config.toml
time_shift_ms = 100
stem = "single"
num_labels = 45
init = "torch_default"
epochs = 79.6
Rows from block 2, named by matrix and row number. Each number is 128 + 32 x the weight over its row's rms, rounded and kept within 0 to 255. All counts start at 0. After the name is the row's rms in percent of the matrix's.
# mid00: scale 1 width-5 conv, dilation 4 (model.blocks.2.mid.0.0.weight, 64x64x5), inputs 22-43, a 5 kernel for each
mid00.0 109 [ 70 129 122  50 139 134 133 157 161 162 110 139 125  69 134 111 146 149 127 137 141 117 137 129 127 112 145 169 124  82 175 127 145 118  62 113 148 126 120  70  76  80  80 136 187 161 122  88 157 176 153 105 159 128 140 190 168 122  91  64 158 145  86 122 107 121 114 106 150 120 105 153 104  68  76 177 168 105 121 116 149 154 155 131  72 115 136 154 106 122 167 171 119 121  56 179 133 142  97  46  88 126  62  95 105 184 143 127  94  70]
mid00.1 082 [ 85 125 137 153 168  38 109 116 135 187 152 139 141 124 147 125 152 126 141 112 191 130 153 131  77 136 120 121 121 130 196 131 146 111  71 211 144 121 119  63 119 125 125 146 120 149 144 122  97 112 141  91 149 133 127 181 140 120 100 108 124 114 127 120  68 100 110 125 146 161 163  95 115 129  98 113 143 106  91 136 123 125 147 125 128 111  95 106 107 164 142 113 141 114 102  89 135 134  98 130 160  35 103 125 101  87 158 172 120 110]
mid00.2 106 [118  93 104 120 125 196 150  80 106 101 174 121 117 145  89  99 101 153 144 199 113  99 157 119 196 101  71 115 106 166 152 149 143 115 110 113 110 126 118 154  97  80 142 142 159 134 152 109 117 112 128 126 128 132 160 142 135 126 114 118 133 145  99 135 153 144 150 106 111  68 165 128 135 120  92 116  59 102 104 192 136 138 126 113 101 162 156 112 135 113 152 140 132 112 120 171 141 105 106  71 140 120 107 109 137 142 168 134 120 101]
mid00.3 104 [153  99 101 122  94  64 109 121  97 106 190 156 150 117 137  44 111 172 116 101 109  89 192 146 135 169 155  92 189 136 149 113  80 116 140 169 143 110 153 159 147 115  82 123 130 154 157  95 117 128 100 127 175 162 138 119  61 121 147 156  82 104 139  94  98 120  94  96  90  97  72 115 137 128 122 123 122 136  37 142 129  50 128  65  96  88 122 112  92  74  88  70 127 134 116 156 105  66 143 182 105 133 146 121 128  94 131 247  78  82]
mid00.4 105 [118 139 140 124  50  54 132 140 123 118 131 155 154 126  78  96 136 107 167 163 119 117 113 131 124 127 185 108 135  92 126 109 147 139 135 173 137 128 125 148 219 100  84  50  77 126 151 144 106  82 167 104  88 118 171 143 139 140 140 129  84 114 127 185 138 152  59  47 147 145 141 131 126 120 137 168  79  43  51 142 111 107  79 176 135 107  86 169 147 138 129  87 111 183 162 129 153 147 101 114 149 118 136 112 101  35  99 130 157 116]
mid00.5 100 [149 131 136 101  92 208 138 109 118  99 144 157 104  97 102 141 104 120 117 125 148 103 118  96 136  69 163 127 130 117  81 132 143 141  91  98 129 125 117 107 145 130 119 127 101 102 148 153 151 122 190 105  84 139  81 121 131 140 140 166  99 128 122 111 118 127 128 139 157 108 159 114 128 121 136 140 152 101 129 143  51 149 146 133 143 118  66  79  92  90 107 133 142 153 128 125 123 137 121 158 154 152 135 122  85 124  92 122 156 166]
mid00.6 101 [130 121 167 177 136 115  86  69 133 165 126 117 144 160 178 188 142 152 138 125 116 100 158  84  94  86  66 118 134 101 115 121 167 163 140 178 140 163 169 126  61 117 181  93  40  94 135 162  88  60 152 115 111 145  85  99  92 154 174 162 125 147 137 129 102 121 159 124 133 122 143  96  80 110  90  61  99  12  89  71  81  99  56 113 135 136 154  83 132 103  93 121 130 119  79  90  53 108 125  80 129 139 144 113 116 179 172  86 117 206]
mid00.7 095 [ 76  85 109 116  96 137 171 152 147 124 166 241  68 102 154  83  68 154 138 107 110 129 125 112 131  92 112 119 147 124 185 163  78  73 130 107  71 109 118 116 105 139 112 131 154 142 107 137 155 173 103 100 110 169 142 138 186  46  77 145 146 126 148 131  99 100 130 125 121 124 112 139  81 136 141  95  98 140 114  97 146  78 124 109 167  83 106 143 140  83 128 116  75 117 126 167 146  80  63 115 117 166  81 110 188 144 143 148  89  83]
mid00.8 100 [125 138 131 158 107 199 168  78 116 111 124  80 104 127  98 116 123 137 156 119 138 137 143 147 134 109 119 121 114 142 136 132 103 119 177  79  84  98 164 174  86 122 150 123 174 173 157 120 104 164 150 140 105 109 166 162 130 138 147 177  98 100 192 121 118 166 137 130 142 166 141 146 131 153 112 103 110 154 158 158 118 137 106 156 134 156 138 109 132 118 107  83 159 174 151 138 119 116 124 103 108  89 156 134 138 112 117 120 126 118]
mid00.9 097 [102 171 133 127 126 173 164  96 105 100 126 122 107 104 125 125 115 117 119 133 107 136 114 111 123  91  93 109 112  82  90 119 132  90 123  93 116 106 135 137 131 151 138 172 177 140 142 147 126  95 103 125  69 103 138 174 104 104  96 100 107  66 205 112  97 157 153 120 141 150 162 132  71  98 120 124  77 114 154 143 139  96 107 160 153 126 135  41  90 132 105  75 154 115 113 139  92  68 141 109 156 123  96 102 114 136 103 153 126 131]
mid00.10 102 [135 136 144 148 148 149 128  73 143 119 116 158 127 122 118 109 121  79 123 120 101 104 130 130  98  61 121 141 103  96 125 108 113 115 105 131  80  37 102 142  99 113 141 120 149 145 123 143 112 115 122 135 133 117 112 134 124 166 145 115 134  87  58  75 121 104 117 102  97 140 166 114 146 191 170 118 167  91 130  98 161  91  74 147 166 123 109  80 111 147 112 132 108 108 135 147  91 126 154 176 143 134 109  79  92 127 110 100 132 127]
mid00.11 101 [ 88  97 119 143 105 110  93 140 132 119  92 100 103  98 119 150 134 134  93 114 127 166 131 148 185 157 147 152 143 130 141 136 109 110 103 142 163  78 113 111 101 117 106 117 168 102 112 119 143 148 174 171 138 151 113 135 143 108 105 155 139  97  47 129 127 141 105  25  40 121 194 169 141 124 167 159 164 147 125 119 138 121  92 100 132  84  71 131 109 102 149 114  28 132 201 140 104 127 130 118 131 185 106 128 124 165 161  71  89 110]
mid00.12 105 [ 95  90  99 131 151 124 122 121 129 127  98  85  51  69  84 124 160 254 174  21 114 128 118  91  90 102 122  97 125 139  96  92  67 115 160 137 141 170 160 113 106 126 112  80 128 117 138 126 139 152 149 185 156 103  67 115  89  89 137 182 106 130 128 136 111 156 150 141 126 104 161 214 187 138 183 120  96 130 147  90  99 111 101  86  53 119 146 185 150  83 133 116 101 112  79  87 117 104 121 200 154 137 103 125 154 110 114  96  77 102]
mid00.13 097 [181 183  90 155 143 145 117  98  93  84 132 169 153 160 129 135  91  56 158 106 126 139  59 147 125 137 157  89 152 122  37 104 169 139 158 153 164  92 153 146 123 142 114 154 116 161 200 129 118  74 137 120  71 151 144  39  93 159 172 221 117 142 137 116 105 101  85 123 122 209 106 106 169 136 189 151 103  78 180 111  91  90 192 149 154 110  68 100 136 140 102 117 152 118 184  37 100 198 127 133 152 172 137  96 181  90  27 184 148 121]
mid00.14 100 [120 170 140 141 120 217 112  96 133 133 130 100 123 142 119 135 151  83 121 114 111 154 153 126 160 100 147 141 144 117 119 105 146 114 116  51 121 107 123 109 128 119 141 155 138  94 150 155 130 132 120  67 127 119 120  96 112 161 150 147 113 205  82 130 128 137 113 124 128 129 125 118 100 150 112 146 137 102 153 161  79 150 128 136 141 109 104 120 128 137  86 147 114 138 134 136  96 129 147 137  88 165 112 109 122 137  96 131 103  89]
mid00.15 103 [186 130 153 116 122 152 127 135 121 183  97  91 131  76 148 133 143 117 127 135  61 120 129 114 120 191 133 150 131  74 136 153 139 132 111 150 140 144 155 126 101 161 139 130 154 215 200  86 134  98 105 109  81 134 137 152 132 180 106 102 189 143 112 149 109 165 135 151 149 178 145 143  92 128 137 110 124 119  91 144 154 124 160 132  59 155 134 101  81 164 165 123 156 113  61 114 109 137 132 138 158  86 115 103  94 123 139 124 114 132]
mid00.16 093 [150 164 114 141 164  84 126 112 114 116 162 174 169 144 134  85 120 148 123  84 132 115  83 138  75 140 163 112 132 168 119 129 153 147 158 155 155 169 166 122 119  79  94 137 121 127 101 148 117 131  75  87 105  88 138 154 120  87 101 143 187 176 189 184 146 202 211 160 145 127  95  96 103 108 134 120 166 132 125 126 165 133 121 117 140  64 105 140  94 105 144 136 128 124 161 149 108  89  88  95 123 111  80 116 168 137 130 186 155 116]
mid00.17 108 [127 134 162 148 119 127 157  99 169 124 159 123 152 152  68 139 120 144 152 118 135 106 152  84  71 207 156 139 110 128  97 123 128 139 178 141 141 139  73 115 142 124 135  68  63 150 206 100 101 154 131 139 153  94 149  91  79 136 155 138 129 137 134 136 113 123 115 134 133 126  86 106 122 142 104  97 101 105 137 134 154  36 163 207  86 130 106  97 130 119  84  65 126 142 123  88  79  83 175 133 129 116 118 105  68  74 102 152 179 124]
mid00.18 105 [ 86  75 136 158 141 129 128 156 108 107 108 127 161 137  93 144 182  68 162  94 144 165 120 118 120  81 108 107 119 133 131 106 158 142 172 148 134  91 160 177 101 116 105 137 147 149 153 130  73  83 193 158 136 111 155 103 113 131 136 148 130 206  48 123  91 119 138 156 107 112 103  93 104  91 101 124 118  56 100 117 153 143  39  87 106 146 148 117 122 124 118 150  94 134 138 106  74 162 111 141  93  91 144  99 152 144 157 125 128  90]
mid00.19 094 [ 88  68 111 119 153  76 113  68 103  89 124 137  95 142 160  78 129 192 125 157  86 117 157 109 101 111 106 140 145 107 144 135  86 107  85  78 105 110 148 168  97  70  88 126 163 148 158  90  61 112 113  69 149 104  88 112  87 114 135  91 117 125 150 135 154 125  68 108 145 125 145 130 104 156 122  99 114 173 110 108 126  88 129 124  81 113 146 136 135  79 113  70 109 144 109 158 167  87 129 117 148 131 111 132  98 169 149 151 113 139]
mid00.20 103 [154 149  93 129 113 154 131 133 127 102 129 139 115 143  81 120 123 138 161 179  96 101 136 146 186 130 104 120 142 126 148 122 121 138 168  94  99  94 106 183 130 116 137 121  96 181 146 112 142 111 141 125 127 127 173 139 121 142 121 138 103  87  70 119 223 145 180 140 137 128 147 129 140 143 143 183 114 120 111 130  87 133 134 138 138 144 137 115 137 139 131 134  94 132 189 147 144 123 129  97 105 104 131 122 163  80 106  88 150 177]
mid00.21 096 [ 37 143 207 183 127  74  92 117 158 146  68 133 156 127 123 102 102  92 148 170 159 145 150  98 119  84 172 187 171 100  72 111 146 176 173 116  98 153 164 141 119 120 176 161 101  24   3 122 108  86 136 141 156 144 106 121 120 152 165 130  42 102 162 144 135  99 106 130 151 120 178 126 147 184 178  72 102  88  73  87  97 110 106 161 172 102 135  98 125 143  92 119 149 136 110  88 145 107 139 145 138 135 145 143 127  48 119 100 121 175]
mid00.22 103 [116  84 135 129 141 103  99 165  94 129  79  35 160 132  92 131 149 127  96 127 103 165 138 102 127 138 172 108 136  98 116 154 158  72 132 118 169  98  74 103 126 145 115 136 107 109  81 137 136 152 123  96 198 109  97 133 133 119 150 142 101 173 139 132 137 145 138  86 168 139 129 124 157 121 128 137 146 124 128 139 135  89  26 149 154 124 108 175 106 120 133 129 114 116 110 143 106 149 118 132 119 120 146 120 133 129 115 155 112 132]
mid00.23 104 [141 147 117 145 108 110 121 135 130 141 102 120 120 141 186 131 152 146 119 128 162 136 146 150  77 181 156 154 143  83 131 139 168 160 160 153 124 135 127  71 186 114  92 176 112 195 131 141 119  60 178 135  93 115  79 115 113  97 129 173 153 139 120 102 124 132  93  65 112 247 122 120 110 123 217 124 125  43 110 119 116 119 116  96 180  82  84 130 139 170 101  82 114 164 225 111  91  68 102 220 188 125 114 110 136  83  98 140  95 163]
mid00.24 107 [ 84 130 130 123  88 146 126  79 175 142 106 105 125 180 130 172 161  97 115  92 158 170 156 134  89  87  96 130  89  79 113 149 131 136 169 122  96 134  99 122  29  86 211  70  85 105 102 169  67 115 126 114 152 120 162  96 105 169 134 140 180 104 108 143 133 100  77 101 131 163 136  98 130 146 143  96  99 165  98 111 165 156   5 188 135 158 142  81 122 140 114 107  83 153 127 107  94  53 134 154 139 122 126 136 115 162 179 100 184 121]
mid00.25 091 [155 150 104  68 120 139 124 147 103 117 176 163 163 105 123  89 156 112 109  94 122  68 116 114 108 100 128 107 130 114 122 102 153 109 152 119 160 153 173 139 117 105 127 150 117  94 130 169 129  84 123 108 199 183 179 100  77 123 111  95  79 113 132 149 155 151 161 126 176 119 125 125 137 131 156 150 140  95 135 105  96  84  90 116  68 113 140 118 111 121 114 112  93 113 105 113 125 182 165 113 116 107 134 136 135 162 202 165 164 138]
mid00.26 094 [153 165 151 157 167  80  55  48  67  90 140 116 125  71  85  83 106  92 116  97  94 110 125 107 129 183 173 181 135 138 169 167 165 151 128 197 218 144 159 154  78  89  63  52  74 129 148 104 145 158  86  85 102 113 103 141 131 170 126 115 101 140 140 139 161  62  69 107  64  21 116 100  96  89  87  93 128  57 127 109 112 123 149  92 117 135 140 101 127 141 111 136 151 109 116  94  85 116 120  90 153 137 140  80 101 128 131 168 131 151]
mid00.27 101 [135 154  97  62 101 149 134 119 137 180 121 151  98  85  92  57 102 130 167 144 107 111 108 149 114 122 184  97  98 106 124 143 106 129 104 114 145 124 140 126 162 140 154 144  99   0  91 160 132 147 101  96 139 142 118 155 136 111  98 113  59 138 171  94 128  94  77 145 124  54  89 109 156 124 134 115 155 172 124 127  95 123 123 129 112 127 154 131 118  95 136 169 170  71  61 136 131 131 103 145 135 161 131 141 117  76 117 140 103 104]
mid00.28 102 [148 134 120  97 105 126 130 175  97  81 145 181 158 115  78 124  72 141  89  77 127 161 114 156 124 148 173  92 145 132 116 125  77 128 167 160  92  64 143  98  85 126  87 164 141  56  90 150 159 180  93  49 120 179  91 174 133  95 108 114 144 116 129 101 168 134 156 116 126 108 105  77 136 141 125 185 143  68  98  97 133 156 103  80 112 158 116 148 149 120 161 130  91  60 141 169 137 110  44 100 170 151  67  96 149 132 166 198 109 117]
mid00.29 102 [ 95  96 120  57  87 136 111 177  78  77  60 114 144  82 127 177 196 108 109  88 172 161 182 134 175 139 107 117 154 103 102 143 169 128 138 113 173  83 136 128 102  89 129 137 186  76  74  88 206 181 171 188 121 133 127  84 183 162  82 117 103 145 121 137 103 138 120 127 109  97 171 183 161  85 176 142 152 142  58  95 141 133 126  84 101 185 180 151 157 124 132 155 164  98 101  94 115 148 148 137 139 161 185  81 103  94 138 155 169 120]
mid00.30 105 [189 150 109 125 117  90 121  78 110 162 120 121  82 128 165 133 115 144 165 146  74  84 147 165 148 213 134 131  98  82 116 130 124 133 100 139 103  48  92  97 165 157 162 110 111 141 150 138 161 119 143 196 136 101 127 123 134 133  99 142 136 102 148 136 109 163 142 153  87 136 142 151 149 124 152 164 179 175  72 125 144 108 117  77 151 126 117  88 146 146 139 139 177  74 103 104 124 119 159 171 101 114 148  75 116 105 102 111 176 143]
mid00.31 089 [175 124 139 156 158  92 101 125 141 156 156 125 123 108 140 124 138 126 151 121 187 100  80 137 127 157  82 115 111 104 141 111 130 147 164 163 115 109 142 129 149 157 148  95 146 106 125 173 133 101 142 142 120 145 161 131 149  95 154 152 145 211  93  89  78 190 210 159  74 100 113 124 107 149 171  84 141  60 103 110 152 161 137 100 110 112  79  81  68 115 169 205 130  68  81 136  96 153 175 149 128 116 112 110 122 132 165 120  88  85]
mid00.32 105 [141  77 143  70 140 165 139 165 102 131 131 133 125  77  84 144 126 143 108 103 165 104 123 173 107 160  86 150 131 146 131  90 106 146 164 127  76  99 165 134 118 163 117 148 153  89 109 133 196 136 171 154 105  91 109 113  95 120 120 193 134 134 148 113  98 144 186 143 107 112 157 114 122 129 123 142 129 168 121 138 116 121 125 111 112 136 170  96  82  93 128 119 145 113 141 136 129 121 171 136 128  32 136 141 143  93 205 127  60  81]
mid00.33 102 [109  47  96 156 156 110 115 124  75 130 194 110 130 124 130  57  92 165 168 164 164 154 109 173 143 120 131 105 168 154 152 172 114  99  76 104 101  75 145 140 122 165 154 106 135 161 124  81  83 140 135 132 138  63 152 152 129  85 176  79 128 117 125 158 123 184 167 113  83  81  99 123 127 131 134  81 145 134 175 171 144 115  90 139  93 165 162 144 128 145 151 131  77 185 157 111 129 168  97 154  55  89 101 175 165 161 132 146 128 114]
mid00.34 103 [149 121 136  98 122 113 114 132 144 133 136 134  74  85 164 141  99 154 151 104 151 146 136 133 114 138 147 104 109  97  66 148 150 121 104 113 130 159 148  86 161 106  90 116 135  51  65 135 198 168 131 106 114 161 130 100 156 107  95 119  65 107 139 130 129  96 118 115 132 120 120 147 115  85 133 121 125  68  73 114  59 171 171 117 112 134 103 156 153 133 107 144 145 137 116  92 150 147 119 164 177 194  86  49  70  87 100 163 144 148]
mid00.35 087 [ 91  86 124 144 143  63  95 102 138 146 101 111 133 103 124 165 140 113 106 113 176 147  85 105 114 144 133 122  91 161 151 132  97 113  97 163 138  86  56 109 155 114 135 134 103 132  88 108 144 147 176 131 141  97 140 113 103 115 122 113 151 134 138 104 132 130 106 142 181 140 149 107 140 126  91 156 181 138 104 126 114 139 154 124 130 136 138 131 138 124 124 106 132 115 151  67  74 131 175 145 118 117  90 134 117 143 141 149 101 125]
mid00.36 083 [114 149 138 129 123 125 158 137 143 150  76 125  70 138 163 108 127 164 107 140 152 110 188 166 140 165 140  98 108 149 166 127 128 104 119 160 168 124 121 118 110 100 149 162 148 123 136 121 121  88 161  96 124  96 141 105  98 122 142 149  67 107 229  56  49 120  95 118 100 108 116 103  77  93 103 111  86 140  96  87  60 126 176 129 112 148 137  62 140 113  38 100 179 117 132 168 116 137 123 164 114 115 133 135 104  56  83 181 104 129]
mid00.37 095 [128 109  81 132 159 161 117 151 159 169 115 124  63 136 118 130  88 146 156 161 132 201 156 125 118 115 128 113 169 126 112 167  84  98  54 141 169 122 108 135 158 149  89 130 151 182  59 127 139 159 166 222 136 153 120  97 195 109  76 140 114 121 149 112 139 158 147 137 115 132 157 158 106  81 151 122 144  67 158 100  78 138 189 125 125 116 132 163 138 119  87 169 157  91  99  66 108 154 141 141 155 197  42  57 103 128  93 139 116  86]
mid00.38 108 [113  81 158 141 103 105 118 145 143 168 139 136 104 118 171  92  80 156 109 144 104 109 142  93 120 126 111 166 123 163 204 176  79 101 101  85  36  83  88 183 153 154 100 138 132 163 117 125 133 126 136  72 137 143 127 156 137  83 110 127  98 120 171  71 113 110 132 173 155 120 182  99  89 149 153 153  89  80 129 159 137 146 106 109 131 127 100 168 154 162 116 117 107  94 154 102 138  96 110  92 109 108  71 109 162 123 139 157 114 108]
mid00.39 101 [181 198  81 102  99 156 183 149 114 121 132 132  90 118  85 104 167 142 104 119 108  36 159 160 173 187 162  93 149  89  81  53 141 180 175 112 107 125 143 148 164 112 127 110  95 155 181 129 107  87 106  62 135 146 124 104  88 106 181 214 116 144 111 115 133 123 116 110 109 132  84  92 122 119 188 110 142  88 119 162  87 115 138 128 196 119 135 119 131 182  91 125  89 168 146 145  83 137 115 164 172 105  88 170 141 120  89 146 158 164]
mid00.40 095 [107 130 128 120 149 161 128  98  57  88 150 153 164 175 155 137 166 150 111 123 128 143 164 154 110 142 135 146 136 116 130  96  86  87 109  77  89  95 107 107 141 139 170 165 122 122 103 138 113 106 112  51 108 109 120 178 141  86 116 130 154 171 146  94 106  97 125 166 220 207 181 112  77 142 187 159 119  88 166 158 120 169 101 140 144 137 129 120 116 187 112 137 116 172 161 186 144  87  99 143 149  93  87 145 130 123 146 119 118 123]
mid00.41 104 [137 123 103 173  86 137 154 125 158  98 155 149  84 168 106 138  98 127  96 104 189 124 129 149  83 139 110 151 102 125  76  93 134 157  80 151 134 134 136 108 171 141 145 126 153 127 123 135 127 155 104 160  70 136 121 128 112 141 146 124 115 124 133  24 173 132 139 107  88 169 101 152 168 120 146 109  83 106 121 103  95 147 147  33 160  94 120  91 145 150 121 139 141 109 153 109 128 142 144  89 105 141 134 136 107  60  84 140  89 208]
mid00.42 099 [155 165 131 138  91 134 148 159 112 114 124 135 154 130  95 165 169 103 109 107  91 100 127 124 184 162 141 149 163 137  62  39 135 145 169 106  96 118 144 148 121 143  80  96 121 185 199 126 101 101 156 129 150 127 152  55  75 138 151 191 136 159  90 119  57 131 181 118  64  74 114 107 145 105  84 100 125 155 134 134 141 139 134 109 119 164 132 132  81 124 136 166 132 140 109 105 120 163 115 118  84  66 155 136 117 147 174 112 102 104]
mid00.43 097 [153 137 126 152 122 158 122 102 101 103 143 119 112 144 110 179 164 155 137 152 146 133 147  98 107 140 103  94 105  76 136 116  98 120 137 152 141 124 134 151 124 149 151 148 103 116 159 147 186 152 127 141 118  92 112 119 135 117 107 110 127 117 143 116  98 119 149 113 173 149 130 121 123  99 145 167 158 132 134  80 135 168 151  98  90 154 148 106 128 157 138 110 115 108  96 133  98 144 145 135 125  96  35  36  77 116 155 161 151 147]
mid00.44 095 [102 120 138  97  67 127 152 121 117 144 154 143 125 121 145 115  79 115 151 137 148  88 173 107 106 147 140 159 110 128 126 132 168  96 129 131  91 169 121 140 103 141 145 120 127 150 107  67 165 148 121 109  99  73 185  75 129 129  99 120 133  77 123 156 113 124 187  96 136 142 118 116 120 133 141  87 114 170 109 140 117 114 115 160 127  93 133 104  90 121 101  69 166 145 148 121 121  87 154 123  74  61 182 108  77 105 139  69 148 129]
mid00.45 104 [168 121  98 119 161  93 105  95  99  94 162 100 138 154 146 107  45 119 162 155 120 108  86 159 149  77 136  57 132 128 170 222  91  98 130 125 141  63 140 175 155  86 141 123 135 146 132 107 146 145 140 192  76  95 127 111 157 104 128 122 106  77 126 126 133 106  84 145 124 134  89 161  76  79 106  98  92 126 119  69 160 148 113 110 111 155 125 160 117 118 113 129  65 161 151  92 175 162 111 145 125 190  75 144 130 134  57 171 135 154]
mid00.46 098 [147 128 149 133 127 159 140 187 137  97 141 116 165 156  89 115 151  48 133 157  81 128  79 167 167 128 138 135 133 117 117 118 141 141 150  84 131  46 156 166  97 141 142 106 103 128 156 141 142  97 110 125 137 119 108  77 130 131 132 203 141 181  61 151 123 153 128 107 163 153 114 113 142 126 159 149 108 121 114 135 129 138  70 172 139 137 140 169 156 131 150 130  95 183 176 145 119 137  77 129 108 101 153 128 135 156 137 112 166 121]
mid00.47 090 [138 124 138  94 155 120 102 125  86  83 108 150 110 132 133 179 143 120 121 105 144 108  86 159 114 165 111 119 136 114 111 102 115 158 139 185  97  86 127 108 115 118 109 181 155 165 152  99  91 124 125  92  99 113 120 108 117 160 170 154 181 136  74  93 105  98 100 110 164 210 108 103 157 127 120 149 112 129 165 139 128 107 130 121 144 118 120 107  73 106 152 105 122 150 136 110 137 150 142 152 157 101 134 127 121 165 145  99  73 106]
mid00.48 105 [ 72  87 123 115 151 119 123 105 132 120 116 132  60 130 147 167 151 164 145 131  91 110  88 118 155 103  97 105 158 144 116 121 127 123 106  85 146  83 120 119  84  83  98 115 109  38 117 184 172 163  99 108 111 148 104 162 156  36  68 111 132 142 111 125 125 206 157 102 107 128 201 186  49 115  93 126 146 120  61 120 150 180  64 113  97 147 134 102  79  86 179 141  85 124  96 173 166  95  96  74 145  78  41 119 107 161 112 107 131  57]
mid00.49 103 [150 167  83 122 187 119 165 169 109 125 125 125  90  55 155 103 105 105 118 131 154 120 140  72 149 176 152  91 131 136 169 125 149  96  51 129 116 148 150 149 131 112 113 154 165  77 136 136 131 160 154  90 129  73 124 180 112 107 109 108 132 152 118 112 133 119 135 102 100 116 127 127 151  91 151 146 112 145  94 139 178 156 155 128  98  82 141 152 144 134 153 155  97 103 159  94 114 171 159 108 176  90  74 144 134 116 151 116 103 171]
mid00.50 107 [110 155  72 158  87 176 130 113  86 104 181 130 136 116  91 127 192 114 186  17 124 168  67 147  70 119 148 153 142 102 148 100 156 111 156 137 170 125 192  80 156 144 140 130  79 110 158  99 122 140  85 101 153 126 113 127 106  71 133 108 118 124  99 120  72 137 104 166 127  92 104  47 117 117  84 163 150 156 154 117 138 145 179 126 119 104 114 109 115 104  84 112 103 141  97 127  95 143 100  98 162 112  96 152 170 132 130 167 176 110]
mid00.51 101 [134 119  86 144 160  94  98 128 125 153 118 119 108  92  96  36  85  75 255 148 147 173  59 157 169 117 151 112 162 119 158 136 153 114 104 133 126  42 162 152 170 163 129  85  76 158 141 168 118 101 221 129 100 158 158 156 172 139  97 140 110 130 108 107  98 117 142  99  90 163 210 164 137 108 138 130 131 104 150 116 105 161 112 113 122 143 125 128 154 115 116 166 119  96 110  82 151 227 113 100 177 124 137 156 166 119 135 105 108 145]
mid00.52 101 [161 126 106 114 135  92 117  68  56  53 149 112 112 106 140 121 123 104 135 106  77 118 134 118  64 185 114  83 154 116 120 124 151 157 133 190 185 125 129  72  97 125 128 119 104 149 161 115 116 125 114 127 132  91 151 169 118 168 141  95 120 116 135 111 102  95  98 138 112 104 223 179 138 114 121 128  96 124 151 116 129 126 174 113  80 133 128  89  88  88 168  98 160 104  68 106  96  91 114  82 185  93 132 119  36  50 112 157 100 117]
mid00.53 098 [122 106 161  61 177 130 112 142 100 119 100 115 160  75 176 124 127 103 166 123 153 112 107 163 112 156 150 101 122 158  72  97 167 112  99 121  83 113 103 116 101 129  93 170 164 171  90  45 183 132 156  98  80 122  93  93 127 186 124 125 119 148 114 137  96 128 133 133 121 142 161 142 175  86 153 125 119 104 147 143 118 103 174  90 142 143 103 118  99 135  90 135 191  99 105 133  98 121 116 122 148 123 176  31  91  85 147  94 119  77]
mid00.54 105 [107 155 154 153 132 110 109 144 134 130 171 143 149 101  99  29  46  96 180 201 135 128 133 176  89  95 172 163 138  93 186 166 123  76  26  66  78 134 140 132 162 170 120 124  99 135  88 143 130 149 174 115 105 102  92 142 143  92  88  52  90 124 140 135 164 135 131 135  99 101 137 134  78  66  93 111 131 110  85 128 120 110 151 154 184  96 111 121 136 139 106 139 149 121 155 169 136 114  86 111  82 138 142 105  72 105  79  91  94 154]
mid00.55 100 [177 199  79 108  84 112 126 136 137 137  81 164 129 173 124 138 111  59 122  88 132 174 100 144 132 150 162  68 134  85  38 101 187 135 155 126 183  92 105  88 130 161  82 126 122 165 177 116  96 119 120 119 142 111 132  52 111 109  91  79 130 157 150 176 128  98 116 121 134 134  88 100 112  69 130 148  81 128 136  90  92 114 156 152 108 138  81 134 126 154 103 147 114 128 127  39  22 154 131 109 101 142 137  89  30 132 102 122 133 180]
mid00.56 092 [114 103 145 135 122 210 165  82 100 116 124 106  99 105  91 164 143  65 105 150 153 111  95 114 116 114 140 146  95  95  98 122 158 116 126 144 105  84  85 106  72 124 158 133 126 147 166 131 185 128 138 161  79  96 139 122  92 171  99 114 179  99 150 109 117 125  69 132 129  87 129 115 121  92  93 147 118 168  93  78 165  91 134 149 159 130 168  96 117  62 143  75 161 113  94 136 110  90 143 140 154 120 164  94  82 125  93  93 133 161]
mid00.57 094 [139 109 152 111 131 128 121  90 127 116 101  89 104 150 131 144 117 153 128 149 155 150 139 136 115 144 113 103  93 137 142 150  73 124  75 148 158 109 130 119 131 114 174 127 100 114 158 154 140 104 179 158  91 145 136 206 166 108 133 136 109  53 183 120 156  55  61 166 153 122 164 158 133 143 111 126 122 116 111  83 136 128 122 155 114 125  93 125 126 130 156  90 133 119 130 131 151 108 120 130 180 173  52 129 108  73  52 200 154 156]
mid00.58 101 [162 125 143 125 104 139 126 125 129 110 128 152  66 118 108 151  70 147 112 114 142 101 113 117 158 147 132 167 133 125  92 131 127 121 125 143 133 142 121 110 173 173 125 138 119  98 127 156 110 100 168 111 134 113 162 155 114  91 121 144 177 136 138 110 103 201 147  45   0   0 168 125 122 161 123 124 152  97 105 123 146 129 108 120 143 149 115 134 133 147 220 126 101  77 103 115 154 130 127 131 160 143 153  98  82 151  89 118 135 139]
mid00.59 102 [ 74 120 150 181 116 122 156  80 153 169 154 115 115 125 139 135 146 101 154 116 126  60 145 110 109 117  98 134 120  83 184 145 150 134 107 140  63 168 120 105 104 120 152  95 126 118 102  83 121 177 197 177 189 119 103 141 112 102  74  91 134  73  74 145 174 118 150 116  62  92 177 193 140 121  92 144 154 100  77 104 172 103  50  95 123 183 175  99 141 145 133 111  82 126  95 121 153  92 137 105 134  35 164  42 113 138  93  64 118 129]
mid00.60 098 [ 99 157 141 158 119 158 145 138 110 153  77 124 123 119  98 108 163 127  99 161 143 152  83 137 155 162 119  74 145 127 128  43 107 180 127 125  49 138 143 131  86 140 125 114 115  94  89 175 143 152 141  77 130 157 179 124 132  62 139 123 113  78 112 165 161  97 127 155 127 138 149 101 118 165 183 140 148 127 171 138 135 111  84 111 143 129  99 124 116 171 122 106  91 153 165 178 131 144 136 121 131  81  99 199  91 146 114 148 122 162]
mid00.61 095 [130 138 165 132  74 142 148 174  70 108 134 154 162 147 130 115  62 159  90 137  70 142 193  87 143 141 154 107 118  76 112 159 120  71 101  96 134  84  71  95 156 161 133 177 181  86 165 153 164 152  93  58 109 113 120  84 101 136 126 142 105 140 145 150 113 143 130  53 139  95 102 114 118 150 125 140 132 145  50 100 138  83  69 106  88 115  93  79 116 107 124 119 134 140  71 128 108  76 153 151  94 149 178 133 118  79 119 160 137 102]
mid00.62 106 [117 144 113 116 134 109 152 155 123 138  90  99 127 124 126 144 115 123 135 165 113  82 111 134 141 134 136 121 127 111  94 123 163 135 136 118 105 100 124  85  98  90 101 107 126 155 154 122 119 103 125 112 134 164 143 120 102 121 129 148 199  38 119 103  95 141 133 133 159 163 108 124 146 129 122 145  99 138 148 117 101 115 121 147 160 126 171 117 115 120 194 116 109 132 127  98 172 131 137 116 153 116  96 116 157 128 120 108 137 146]